From a checkpoint of a small segmentation model.
Model: moe top_k, layers 12, width 192.
Training: batches of 384, held-out accuracy 87%.
Data: trained on pixel-art sprites of 400 made-up characters on tiled backdrops, 98750 training examples, 125.6 epochs.
Rows from block 7 of a small segmentation model, named by matrix and row number. Rows with one number within an expert belong to one neuron, the router's apart. Each number is 128 + 24 x the weight over its row's rms, rounded and kept within 0 to 255. All counts start at 0. Numbers have three digits each.
After each expert's rows are labels from the 100 images, of 14848, where the router gives the expert most weight on average: "responds to" is what is common among them. Only what is clearly more common there than usual is listed. The data: pixel-art sprites of 400 made-up characters on tiled backdrops.
# router: router (model.blocks.7.mlp.router.weight, 16x192, trained with AdamW), inputs 144-191
# up: expert up (model.blocks.7.mlp.up, 16x48x192), inputs 144-191
# down: expert down (model.blocks.7.mlp.down, 16x192x48, transposed), outputs 144-191

# expert 0
router.0:083078121183129132151057116156149141092165139098132177108142136097155098137140114170125130118148145124126146126130118148129166121117100110121104
up.0:113092123147121133134169080127122139106128121148138146137100120112101130187111130132155141152132102099120132135152131109172103168111121109052124
down.0:144109172131110103137120147114136138116123133120113152108151168097138158139113087102158128146097068138120098121172156175158145119101127132133125
up.1:094095124055113122093152081123124093152150097154150156122153130104136125172079133171119165160128111097104130189115142090090154127097124138132121
down.1:082139110152118137135122120164137068100112121118138159118142124134128138114175124086164119109166123146133122105137132122099122142106058143129113
up.2:120136084141115078120141102094138115143102091139143132132139154122145124127178074137149100096117142111155127132178126102128150149130081095102109
down.2:100117121145131110118131101106126117122063094117139121107127101140147143151135161149154131113108121162131147151125218127175150078110098138163126
up.3:126158135178145131173103158113135111148156130116147117145139131091171149152090108157098124095128059122121144121114122150145177103127100169154118
down.3:176162134141100102139121158113139114122093122117154118142097106155108164172074120091101173134127138139119129129109158125115138140114101102132142
up.4:123151129161131148165135104160088153106140142113122143127107120096132113156111117148181129120080139097067126149129140137126106124139135120080150
down.4:136094142143126117155115112104134127143119119124134124133131123115140146123158108117108132122164148128093111164066161141094098084136140157094127
up.5:162119114174112151141088109124142171125113092129092106150167155118144114131164097158121107143114135100115154203088130113104139062098148141139130
down.5:127126095107127133140126156112115081181131129115140134148156106140129098154144172131103174112133165105100129127141143117145149190167084085145131
up.6:132126094162153155133111122133140112168117132133150093139120130093143078127133140112102141151121154144107117120097119122114118102093148127080102
down.6:130136110135092128180131131133129075138121114101123112124082130135118147158095088092163134155156133127122160098108139116138150126136117133135094
up.7:084107111128148056147095101129186135094123088122147132135162126109114128094118155186103156128138120131089128158148172130096144123134179130160140
down.7:112134095121074142088145130139149120124141119144155117113103146126120114126112103123117167153077151141112141126107121088141143194093058144127134
up.8:135127113155124123129117084152158113121170134156131156087166124124100069139164108152159103130112115149130138101155132151147143135133134123184138
down.8:132172127131144116137089128106135095187150124154145097135117129151136124151116117115125192139171120111107143169155128129107123106132091141083090
up.9:112144123178065121133112120107152110114134070149117137111139129155120107135118102112075112121130167124110131076119118109150129098110153106083140
down.9:128107119132178119133110150144119117101128079079174149149145164120126123140077148140110107152126162155127122131116108144155147103124140097146085
up.10:144098133168118124128102107130157115096196130108110129111131136076128087123107126137133108145149121161154138153084129119150116131144114154148137
down.10:101116128132132110112127104153137103136087140088111069174089124131108106106138098078109151149133106118131123116133112115151157076144145142066120
up.11:145096174132170134110145109070149092111152107111111150100146113140114107086149172146133120122117143123111127119131123101099098152115124087121147
down.11:120167129153096115146137128110109139215140127157119128097075131137132183138101093145105119117104135158110142107088122174161136111137138118138097
up.12:171121128158147108090150100158085136090121085123137117123148142137138094183106135126135144170134133158153118139175143096118100120144136123080150
down.12:154159112130072123158124143134130119112123142128159113082121159139129134114200092103100102147132129110148153126096149155138125122105142139172127
up.13:119137168130166132146094122132130156113086115145153128173134127122138089146113098096110123098114110136130153127144134095103145117141106098060169
down.13:132141133142136102083155115162140140116087148130142117097134119169107096083145157116145132150065134084141146148136150104130187102102131144140111
responds to: green

# expert 6
router.6:104079104175151098151101120154140142082144139122129160120146169109146161121115116139117114113118152145160012138133115139121165116089116138081148
up.0:169161121097143109169101157122155088147133117105167169150110134129097141177137147118115121154138151134134148146087130108131196138075129120134127
down.0:132137107129133146133141135162094093172137119100124111141172108111123107123180107187106145127119099105116135165115159143111137164145157143119108
up.1:132136106121120147146143144101110126127102121136119117130139123153143115112106129099156134118142132061112103123141144144152126119140138085087148
down.1:096135167121123127136119142127109072134132146059108116141107105117108111143157123142119142161118090127102123128048159112169074114118138139121111
up.2:132122133134109121137128127107124174119152104124126131115119099135128115130098117121175123121117175121135140102103079122127119099135125084158134
down.2:129126110127166127146146125167107065085140115100130116102115118091139136130084173194120151124176133115096168113085145102101171112095111135130113
up.3:121101160173105105095123117129110101155119125133120111092149130124146142083121115126132124133171162120120111123124098089124161118129124165142105
down.3:119121125143105137130143114102145155169155123157124072108121173162143119110165115062102162127084102096120158120169092103099138116167161123160102
up.4:111122178157157102133121112134173175156096144144124124141161141156111114134134137089149135124162146140125110123131099162131142135147091126174115
down.4:142110205145137119177134106174133105119118109176130146109094136166122095084138108139097128132149145154090113123164152135101106179167116127119132
up.5:105114094158149119169116093131104075099110155096151117140074149081152068107083142127092125116133129124110117120134137149124161106146078135149107
down.5:142134125155149130123120120149107105148143172119117136150112135138113131161144126093137136112126136136119124152170113147114125167095162112105097
up.6:128137134107135147120109143118156119108113144157109101108083138164097158159137143093106140100083131115115151123122143123111108146114129162165162
down.6:111123146128144123079077117145147128140128141139104090135136132154131049112105123130065122151127133134143119113142134128115142104119133133151126
up.7:111163136136129073094145086107139119133149166100141149095135128093122139117128125092159118138108116097118109138138124117175148127141105143127141
down.7:155122117148085108112100165121141096104137135133139140102106143133125155145089098116128127154100111096111105163144101104147172132145159113167130
up.8:115134108126120127117109094124187141143126119124164147115148139133149132112150101128114115108110147162127111158146110157084100123099093099081109
down.8:119131135147119093123114108150140148119130096120160107126119123114186110171137148118155118143141121115122137118168071163125116132136159134108138
up.9:112139112176141141146117134107098085134146085137131120175135124132104138140130133129140137128154130101168147143090139132125157109089119157148081
down.9:122071111127082112146116124129124146127111153092103097107135144126093112159129153126151139134119152158081154155099132150125117164122148135129095
up.10:158127115086130128100111091095146122092128099104128157161102110089132138129148123133124160108174120095150116162075135098177116108123125144132169
down.10:094117145102151125066125127121116101116138164113115162142104113135150139122141091139114154096117123131119147161141147130115102165085135158147119
up.11:145108132126100143170123162131159131114150119146117109122155100111142117141088149126098127123090106107098120084082152108097123143134078147096138
down.11:117088145120156128095114127168115112144121119149147126098148147163141142110105125144125106125084111070115157156120177144136120106142115107158089
up.12:118145117105143101132092100121071094132108110122108121099149154130148178154140119107089141142109140163126117163060154137133110134085114131090138
down.12:117137121131172130148156157107128166135143117117146170133099160118133083126120073095089118124103077129141135138104125089097147141134145153121157
up.13:105137124120100173147140111129130109102167096125096133105091134111149100135121133127158127134157101137097107112131133127127169129147093113118082
down.13:179129134136156141125137139179156149117111108174138164135109119115138130129141151142152117115124109161142131114114158114139142156147122111093122
responds to: large; green

# expert 11
router.11:124112143177184128138068124140136137109163100080110126138141104115158074156124129150144118127180124184111056108129126127129113126144115125089100
up.0:160090090168150159140104167085141136122139143130151139159151107134105106148107137104110117132179131118093100117156165103123084123142163136138102
down.0:125111107120091150166150122132149154189097139114145117114167164102121158148171131127138160122132142108126145140142128115143151128157145105105130
up.1:124117126088151185115172151140169118145097127130181149066145145087108153103161105135122142109118121101137238084151112137175112132126090141158125
down.1:132140129129079097178134071114127111106157136061118073188123133120129119159134115086131120100110130137127104151150138165137117142129113099150135
up.2:167178110127155117153130152117120132122107156107121155132089136156130154098091191077116146108109153113092076119138134132078135157103052109146148
down.2:109094127119064111121131095122113157114122134139165160075204102120123108133148052142166124138146121137164152146089117115090154123121158118126141
up.3:109097126119106142130149126143101098166146143145127141099141142092115107110103105094120146113099083158110183116136139139135125176113129145121143
down.3:143119113130115124154132121133124158132139115163140098100130173120120167124134114143102128152142116193162123136121111120147110105152132136159123
up.4:160128127119145123135157151136142149096093137162148166144117148169111133100113131147104107118088117145136212114103075108132142103110092112074116
down.4:126164135138095127157128134108146149127130123140098106102093130086153113159119178114139112111139135194143139110088157132091135152142133122142156
up.5:104108109141067062172115113137138122161095102142164145137112122130130145147141143099158141141161157099142099172136103140169124121093133149111108
down.5:156086154112115150156146102120123132073113108140120093125172126081125082167118081123134100136132120149164152108138065117072139099143055097089156
up.6:138106155129149121171136115121108098118109151139125112110120182116104067071116178152104131151183133123167102104151080120160118087144138133116111
down.6:127179106146145124092122159099145093112139110116118193103137086051151194157119112115138106110156112119098129143133105159116120178123098123153123
up.7:133068142151123187091140134130138135115128131060106126167125147106156128082104132103119145123151082153156171122151070123097149168133161121127112
down.7:124170101117101108134163108099162130137136161166156146133154130134112121182170138130119110136141132092111101133080108152133137131122044138155130
up.8:116118084128150121130134135116139106143133129116134173143140147126138159170158123109138103115129107108124146145146123145125140148136187146118110
down.8:112102128124101148153152128157122155157110109144113149107092124118096144092088119159123152157143153112158111131168138106182146106160137124124169
up.9:134103185107167138124155127194117112150157157120113118160136140133185191091148129141128114136139168125159201076131144104134113098124150133137124
down.9:138126171133127132091089147150139136121137148125152106126112149141107118174067093155131149145107143156124132124126081131139115123171099113131092
up.10:110133136135106120139134134163153082158148151142091124141170108121084152140143128159115134140120100132132103107144085124106157127112145143115117
down.10:135103134126133126126146104155136184130107120126124154127153143166128174132171139172112117115132091086137124118124077093108152111119157125129136
up.11:138179148115118155102145103125084136133135138121132116110136128137126141109133150097170127158175128073102165092117140149134124132127097122137165
down.11:140087119153049102155134112119159118130115147108099122137174126106105174106149096139129152074161128141104121160126119131097106128116135136103135
up.12:081123145112092074139164097132148151086090116123123152126158099143096108159158114074072078152126145098150141126146128135120139086115157146111132
down.12:156151138124176138122119109148147146151151120157057125142094130088160158109129131162137116106128142159141133143106154095134131147141137121145100
up.13:122162137162079124094123099085113127126157119099117105136138148144176167132125146147122128153175132093185145167095127093135107142162137124104164
down.13:176119150129167092137113144157164132119100130170122150112126117121112137109109113100137130121138105150140164122159134144147120095088149131129134
responds to: white; large

# expert 3
router.3:087074118182129138154061118151154141092162139094130176109143133096152096134138114173129139113143147126123160124132119146124165120116097109121102
up.0:147118092185117097109144161112118142102110134117093137187142126101164135145067131153149130174117132095130108152150161119145131154122138127047109
down.0:156127129131013148124141157129141134099140143078129102171085119122107098142110108129135152113083108107085157103117110150128094160129139109136128
up.1:126105123147123120118126151107143099142087109128115112131130124123085117102066112141145103121095141122102126091130146156190091134129116116101126
down.1:119133148137097102140114137149139171122147131088136111137109177107144100131110183134119111138102119134129130138118135133139145106117151118143138
up.2:153122145132157166144125177146125126136120087120139120089116160107129097157127144129124116142199107092134140089126118114099165105108132173079130
down.2:127162133100085117117113150145127120098128101136143108114126120147136145127146113071112125139153139086149140130127112130088151115138099147100112
up.3:130080115168139127136146107122114113098114094127129105082138118118117122153135067133125131127152098090120128128119141106156116126117114131100173
down.3:111138113138067121114126124143136164145115145111145091144114144152120105106115134120148137143085123124113135122169093136120142107119135155136118
up.4:137183090144178157130128103115128146092140105127120139105156137153127116135081070116150130158129132102182138120134152144058156133118130133090130
down.4:122066084128166147103137116138133113094137151155152127114121159098144146159134134116122164143124110103149125109149126117133165145124108144155120
up.5:113089117146133131105144060133074102151125141143118113105121106144149107138103098119168118100131140157116113146144108166134146102155123124112109
down.5:130100184128104158140099146121135132126145118104089115083095152112117125088087138154132112127098104093099171156136103145086134125137175113141122
up.6:133161138095138141126137119114156072101147129060118100113125131125069123127082161128168144151155120114113123162115159099150145115126085117151151
down.6:144162168137068150132126128153148096103158138148137137095163088107114091140115191066140140118109129130158121136147157150141126121127051161182132
up.7:146150109086175159136104117129143075123122124114151129141125114113113142089143158147146138108144135135128127101109118104161132160128119111105158
down.7:134179144130112141133113138141124116117120171133128119123167162105135133108116126118112085126071136087152125140127130121166110084119142141201071
up.8:138080121130151144109092086098139082111139150132144113149147131122133114095140149146110112121133125144109120184117134139148129097145163150104118
down.8:130114133175151109136089126132126160154160142095131115153145136158135116119084117115077137114135131096111152125140122152131132156135105118108133
up.9:177112134193173150129137111110147124095141128125112153116131125143115127125139106132128116112090096125170123139129143120097103122128136117073124
down.9:129140162143097114146134120120147130198127132148118132128108121139113148114106106120111123131076138144112138108119117159108106117114138155154092
up.10:150133143159101139146091155132127152150132124135112137100105113063129153095139141164110166120134170138108130130131101123115118144127061103112116
down.10:143135112123163140178122139147124125210107147146157104126131146109138124127173142140146110105115131160164107107108091145094143147133156135116152
up.11:119128121186154104113100083099118109095218113119136165093102108139092101102115143127113144154121150128178138150116103120140137087136137117116127
down.11:101089135160149122111107115123125118124140152099156135119078119113113109116134117135111179111146122104114132174158110087163121147148114111131127
up.12:140086139068179155175092134119122147177178145144123123089158131122164126148142103099182133128127159122140121138149143115138110064112151130100118
down.12:150093136119153137150104127130131138136144100121121167123143104156140117153099095124129123155163102108153152134121130088143131150117135133080135
up.13:116140127069111098119141135110110083145110141144134127152135122128134122120124114124126097138143131151100133140132158139121103088118096123157113
down.13:145115165128065127110148120106135118166133141081125151161092122170137129158148137125116125146073108121108128165152144147184142095128122105117078
responds to: large; green

# expert 14
router.14:087083119183134142154058119155153143094162140099128180111144136096154094136138113172132141117139145127126158127136120150125173123117100106123102
up.0:084132133150107137142147136105119104121118137128132124182126155128117141152146130190180110127120099127122132069091109122115115141155074148129109
down.0:102135097115096126109120105167136134154143134103133146103139099106140144144106141116167091123093098091138158106162145138151140117124114091090105
up.1:098155111132164137124099156099126144124113101125143123153128132133097123124163127130115099111161152097126174153129128102120148142097100130125106
down.1:121139101159105120155119150151119107121122121125133143113112121117133116086110147129076115116120147092102140160118141099104136124119099134137125
up.2:074117141133148146138132119136114122129124122130091157094087121116127153177089124120167082153121138114180133118106119106069152141083121128131068
down.2:129070116123089123133158117144122111109151135154157180148075117107116107165180136102164161135124149113144136118158123118116111135114093132137164
up.3:116154137105121111119111210117144154112140105150163131116141114106085127121130117124136138102084097145092093143147150092116148175120122117096106
down.3:104163114121106125156139119078126126164114086079107105122122111148154159133167132179143103135142107094123144136121159103107127128130129145160130
up.4:134151157106100132148115068110121133097138109138131116147135104124128141062205133172157137126117149129096156185105136110128121110123111144113119
down.4:172156100139097125174100115133134140121091111134132122149133116123145155165148114065131108136106139074082116111131198175131123131128134137125100
up.5:129134131096159139171118152117135151142106082115148148143102108080119153140129104138121139111084134128137094130103131135142159150134131106049130
down.5:122130103136163141118085136133110146154145098116128120144158119141149078075156108122089134135120132156137109140094116163162100082127113154131115
up.6:112152153157177118126117149157123122146141080074128098112095135107129095122147106136160125111137134132136141157095093132129124122131156153116123
down.6:089170109131125156181146143146128135134157148125141117085084132120150159131114135102125083124185133165132100123112157109089119131119136132159138
up.7:130113114116148106136083148119153192109162120127118138126140113095103135142128096097112094108084117109137120170107101141175120129127101134095131
down.7:107141105155172099132148140108121194143155133122127085148149156132109137102112093132085123112117132121118148136171168147102143112126121113131148
up.8:143087140132128152135130093148086123130131117130101133095129138108153139153168124113175129108118132124160149115150132128128122108115121135095123
down.8:153086152128132117112130134124137158154131138147141193114090128154125118178126168141121150112114155129140110119129165165116157102114135121136127
up.9:134122142167127142124100103126140152092155121146132153122139137120072106165170131144097104139142104085132134161129103112156116134117156167105108
down.9:119124124149180112148089139112143148133090127164127169110151122147111117111169108100118122146150095147126159157116139102114088153114090103077131
up.10:168104102175117157111119103131088123120104185145082122120136116103087109112113163137145148173087081142088121164120123074087106070148113134073136
down.10:111129123123110126106134142116124132177071109138118114139061116141144152101179105128159129133175122126167130116144121146144115119141096116144156
up.11:085176096113163140108098069085158160128154093109126137169172134146107100083142133125133111124174179068181132152147104142136167101130135119155144
down.11:086091118149104120095100133122143118124138107147145126155152101159102135123118110122102187111067123137131126123158134163117171146163137135115107
up.12:115135114105138110141092115094115139146142086134164108089145151116135100139112156114143137114146144078138151123168122158127143141128193116063104
down.12:160111108146128129105116106144135120132127126133126165108139149166126100126105148115101132130119094082138069136129133149137175124117172132124136
up.13:099137138148161137131139095138059110106156125127121124127130126082141153113120078141132132109106107141149135121097143106138138086147108126062115
down.13:113165109134128125116123110119129124110113095084123157141155090096107124149143131126169130131097167123118137128149163150134139124147130121170105
responds to: large

# expert 15
router.15:088079120184132133151063119152157145091166140094132178109142136095153094136140114174129137116144148125125152130138120148128171123121101108124109
up.0:095137151133092137116115161096207103129114173128145168095111151102116147102095112200128108151133094131136123155128151114095093116128118122103138
down.0:102145139134111122078110115139128155174120110094151087119105137117126144137103098048131130117095125137099155128095148159160114156124120117142101
up.1:134141108145132144122152143126100187159141083121095127146126111120147099154132153137097134159136131124154132130126090129122128120160100131118100
down.1:093137096142158125106105164146114101124108124083128107150120110122128133109143136153171121136153150151123094090103162125139131129133095106118145
up.2:071142145131180109109123142125125121131115113134112115138117143162143120097163135156184149117124160144143132137145113168120141097131166110106155
down.2:075115102121153099131108122122137130119126100147135152134140112152137155161146122159120109160111085145158100108157165101102148140125125099137140
up.3:133113148123142144156110156123155120137078121115150122133090101124097138127149159128157159117129141133154148142148139106070144144109119104076108
down.3:137081138128106143118120105148124132074149108099147111146148097120130087119141112101191133117202120141124149139104131104115107156120111092151154
up.4:103113125104163145149139125123127118170167064128106101134127124140133115124073158134182114106133160126116123173102149146119167127132109137101182
down.4:143124116125120127086110115124122101127121154120138116128127174097123106115124157144146115128072144150129117136147152130118133130132115128174102
up.5:132088132216110134137077040131150134064152125131109139088108146139143110171154154121114116111122145126101124082149108143146116055115118138132137
down.5:162102136133142131141129137143126126133128114105092142146155133171136112155072176103137109116100159159121106145120145130110162090126161095092114
up.6:116121110125181136093096091116105158135187133154118133081131107131150104087188159155147155140099133149119111084112142126131168129116137170133125
down.6:110123097130141146164111106090115133126138138168122183132109076140118114128117084145116134085180159090120122111151106153107127142103185123058166
up.7:125128098114097097105095099155153113131124140129110153101146139146117122127128161115064156107117147087100134079130180184107121143136131119095107
down.7:131178158146108136163115131106120113206128093106114138095138117125153099148142124068129151132087103143115151124140030177104136089144132134149123
up.8:091121120103143133127142140137139097111124146109095101123138143125131104124166102123100100127122172133103122130127096082128139065151098119132136
down.8:126123148123120116120134120139129168117139163146154124109083192111125153104141122131148121140136141128128133143134168115140102109129114123135138
up.9:133133140134159149109135148134121114134139112130141121143113120108183124125115126156129130151085122167103142158120168070136156135091110147110101
down.9:105152167122123126137118133136128138082119109170143152141125100125149142146106125128146175112119147115139110128101092114132096095127127159115141
up.10:095156114115158098137163092136159069143101172145138111132105116161091143145148122125111115158122168127139117132137131127125146062151130107099123
down.10:128116104125186120133102139098114111132105125129152102108124137165106115138152148149138101135157151117104144124115167138101129187157124109226143
up.11:115129151170134155117095150106084112093075136108134151112120144122159144073110078084090134119112099148106112093132133092143132104125088126098129
down.11:144164117125116127133117111135140122121147140087153100110116116077150117138076145047136067123145111142117109111097158161140128078133138119175107
up.12:111108121167176101131117136110134178113169137123134141125117132102108127088116124139093099143121122109131129178157119099121163134113094133153108
down.12:142143122159113120107101148125153103135141178112132151152093155169086085127098130139125166116140134146085124149111124112144122106156089143122120
up.13:103113141176171113124118085117177179104150139122112130144135105129072098077153080112103132108148133110142146156150095144165142120128126109114158
down.13:114094137149150107176092131125132122153162153133164119150150098151105150157144103064095151151164126162091094144162131104125132096134092128116107
responds to: large

# expert 10
router.10:090075120181134136155059116156151145090161140093129179113144138099153100132141113173130136118144148127125157130135126149127162119120102111121103
up.0:111105146097119153143089116097143147115123127117127133154151128131143104062133080146151146135137110087134143122115114094146130170176086105131101
down.0:118085089120186141136115111141084100149126135058103172114105097191122115139134108125129131108135136107137152139144149127073152146127100148119155
up.1:144169125112071113133157122131125123128108139105114129142131141136139131109174127141111137127138120118130152133152101133168151086118155134119106
down.1:095133152115131132146089133154111170125116120152129143147131116131154143131110117164101111117112101104183122119138131156099094118128039147202073
up.2:134132117057181126119095177102089132133138157127142148124150136156132095102111128142145114113169123176166119125154113123099089107153106110125150
down.2:121124128124104152160124129143125103126121166124130136096093098110132153073147158134165144099101123143146144128132153142094120136159133135094163
up.3:152096113166133089109128147114147113129130124115129099120145136165146090126105134158144136094128093112111133150116160148158109052154169124080086
down.3:115151127133202129129138138145120126145132128169116139123175117100133120133096134071115097121097108130116135138136134135145109085119132146136142
up.4:126141154221152126136059127120128125163155134146148163130126128135120118124123139121144128135128121142132140104132147142147174103130130114158089
down.4:121125111128076107158119111130137140081152112112150102136091108143097114156081080094061155130160120129107166120133124123133115147122083143109107
up.5:125146103105172134134110094099158135132152117117133160116146116128101132179166092147151131134137147140113119103138107113093137099165134116166151
down.5:105127159133153149151159146163145160151120093092119181082122088151124113120178135141114080137169117141109091151139136151113124114125088112103156
up.6:126117140157167116115135128154103145122124200116143112094128101120078084136154119143118126158141157140133141081140139108151067113123126116086121
down.6:157116139152110119140119148146137074138163109170125148118139145147125152148095096136159115116133102165134102148135127143167095131120135096089159
up.7:126130100178157107123126146072124103126123132115117169137156091105105126110144092102175129117158129121135146135142094160103099129134164148136130
down.7:126128150137157135172089117129124176126147134133134129128104084138143175108117137168158127115122160147131074130137153092122169153159104118085104
up.8:155161141180145104103113142111114152100132125082138134119151120105121126148070135143129115133129105186154136077104147141122159134091176167103117
down.8:131115087119152131184103121105144107106104143119136094124151157144141148120151123141118100129171138061141155124138152115122120147154172135136101
up.9:117136147129122151070127109112092083112157077148087177096144130100117131142136126160174137107151122158142104130127185076111133145142153126105159
down.9:135143095133186148102132135142115121162142132161147152146117064165149136120164136094108116130104152131116135137161079148111102100125131165141138
up.10:088103156191153146146083117118148102151145198110099111141147124123149091102094100128076128126173096143120128128120118129135152128133169157121113
down.10:146117112151138087089110158108120130110141091128163095157125091145137131130129140129104136102090120147098133162103128127151104153136074093140088
up.11:135166114110140122146138131144140097111180107127113091126195170134129124158105171144130143094129149137124123128124127098134139153146093133083125
down.11:105113184154095157134125123145138154145119118127145142119102104121164148140137123111120133125144123107136139117181185167181100129104089139198107
up.12:110147133169188145118155127138139158146114095110119146106172145091129115106133102133115123128127131150137117104121151177112134098091148146119118
down.12:094114152133156128115124147126121184133128127178131133123133129085132125124059072091098129134128113112115101141117149111100108104114134145090124
up.13:097118098161171145130114084115115131145138115093157086126145127112132131174113102172116088119130135197105127137116110131142129136106145150080107
down.13:149136181146142142099107160109120089122093118132097119132142165109114094107150175133096176117098119106122136136153091121144117117117143096140123
responds to: large

# expert 1
router.1:091073122184133143153061117152157148099167137102133181110140137100159093137138114172128139116142149127129155130134122151130168117114104110121108
up.0:099096138128159094112144118116124114116203075123101167154150126154131120145120127130189151156134167113122121167117145123119161079111102137097093
down.0:131113168146142119080129120122124147085133144102135171159154133099093107165151097158180137111108131132128111147130151129137122165134115134111138
up.1:102138151117144162134119155118169133128106147124148143151143136081126161084090130121149099120096109188110122130149131129112137145127089137170103
down.1:147150132154137131127147112119138142115112157168104109112144159120154146114100096117087083137147148153101146113106116145148074117110136125117135
up.2:131107137121171131116159115109136115170150084099118111137114135176147138110145107137145136133102145103158132142110117131072163108079127108091140
down.2:150094125131105127158129119141121090155141164149099148096118156098103103154090140197140120139112090143144146119135091127135147113116153114094116
up.3:131124120116155114133123160093102148139157127163128188094119117117147118133124109118117134097155161078100142118148170162172146100119160164113125
down.3:107092162140079141164125123135127105112112138127149151163171150117118144175083122095100131135177132081108072111120094167122083092132148088117120
up.4:113093152150098134124113160117120152175115053121109146105133130111130121130166104113108142145102119117165156092134151131108119112087115128121107
down.4:133106106121122129132096138114133147114088123127095143164102117115097127119104112153146182124136110124109115147126109134117120123123183129122155
up.5:087156151147111169128145169131098140140132105158097134100152121059142118150122138210135116134144148095100119106098157103134127088164145134129168
down.5:083125106113121108177103134134155114095097137135122138127145145111131123128103132127128124135128154156150099133112087121130120130111090157097088
up.6:092120130169124105145111125092098212125176127106141140172143131153113095116125135131118149126119127103162135161125097128152146110128151109108115
down.6:148123110157172140115115136108135119140134164165149145128091126144099140121118124134112137107094116117089145179151078107132108144141119106082115
up.7:107175132154098110111139082132177111110114126114115168107154104142139128127147105095113158119066143127137113093112099167121105113157106113083134
down.7:130121159121139144142124120116128150143118081140144129132058114103138151157143135134128104128128118172105144119157158141135152140135191086138122
up.8:102165107172119134101138128086096110154129124148156121120110084095127137100139130133109124110128143102154125152117143137109133152144131121133112
down.8:139103105131150111129122138115127114109111129097147087137127117068157109111091140119150109108092156097096133145101113118165154154144162096060140
up.9:138158107199147118134121127090130135150137154129149122130160120175091113170147136104085121132123166104139145145132144119158143136098116090101117
down.9:153111145128053130106137122153153109076148117133125117109109108116112128169160095079117108155084132138121125136106094118146145130139178095115121
up.10:107093138141133080152105092085149094127117135130140119129170114149177130059146134123147102124145135139140116117099095145123101135138115121158158
down.10:161131126129186141088149127124109130102150114126143114117072121152147152184128132093150126119176085135135120138106140134128083113120095108096165
up.11:123139151099131142109155122114106110135119114093102147144147154116125150118099093164112144145161174148157123159113108122161140119096123116068111
down.11:115121144118130133123127138160142085135153156140122147113146101118135119140124147198154131109122156142143093114103111095183148137116136138158135
up.12:130133124081114093136115126135169113185142095121141164172146169123137108116149138133128142118151125146085111092166146146130148140135084139112145
down.12:145091140129048121113127144132117135138127128126134144164109121121122160118110156123105124132133137105133134135111153114143125124128159117157160
up.13:110118138120182132164140115124144112101125088088100144163143123104158117135138146158144128094113165125129134108144111148091136153106040128120139
down.13:131152157122134137153118130144124175110113115116140079121123117090117150155080145115114120117147088128105108128106117170166113136130148126111138
responds to: large; purple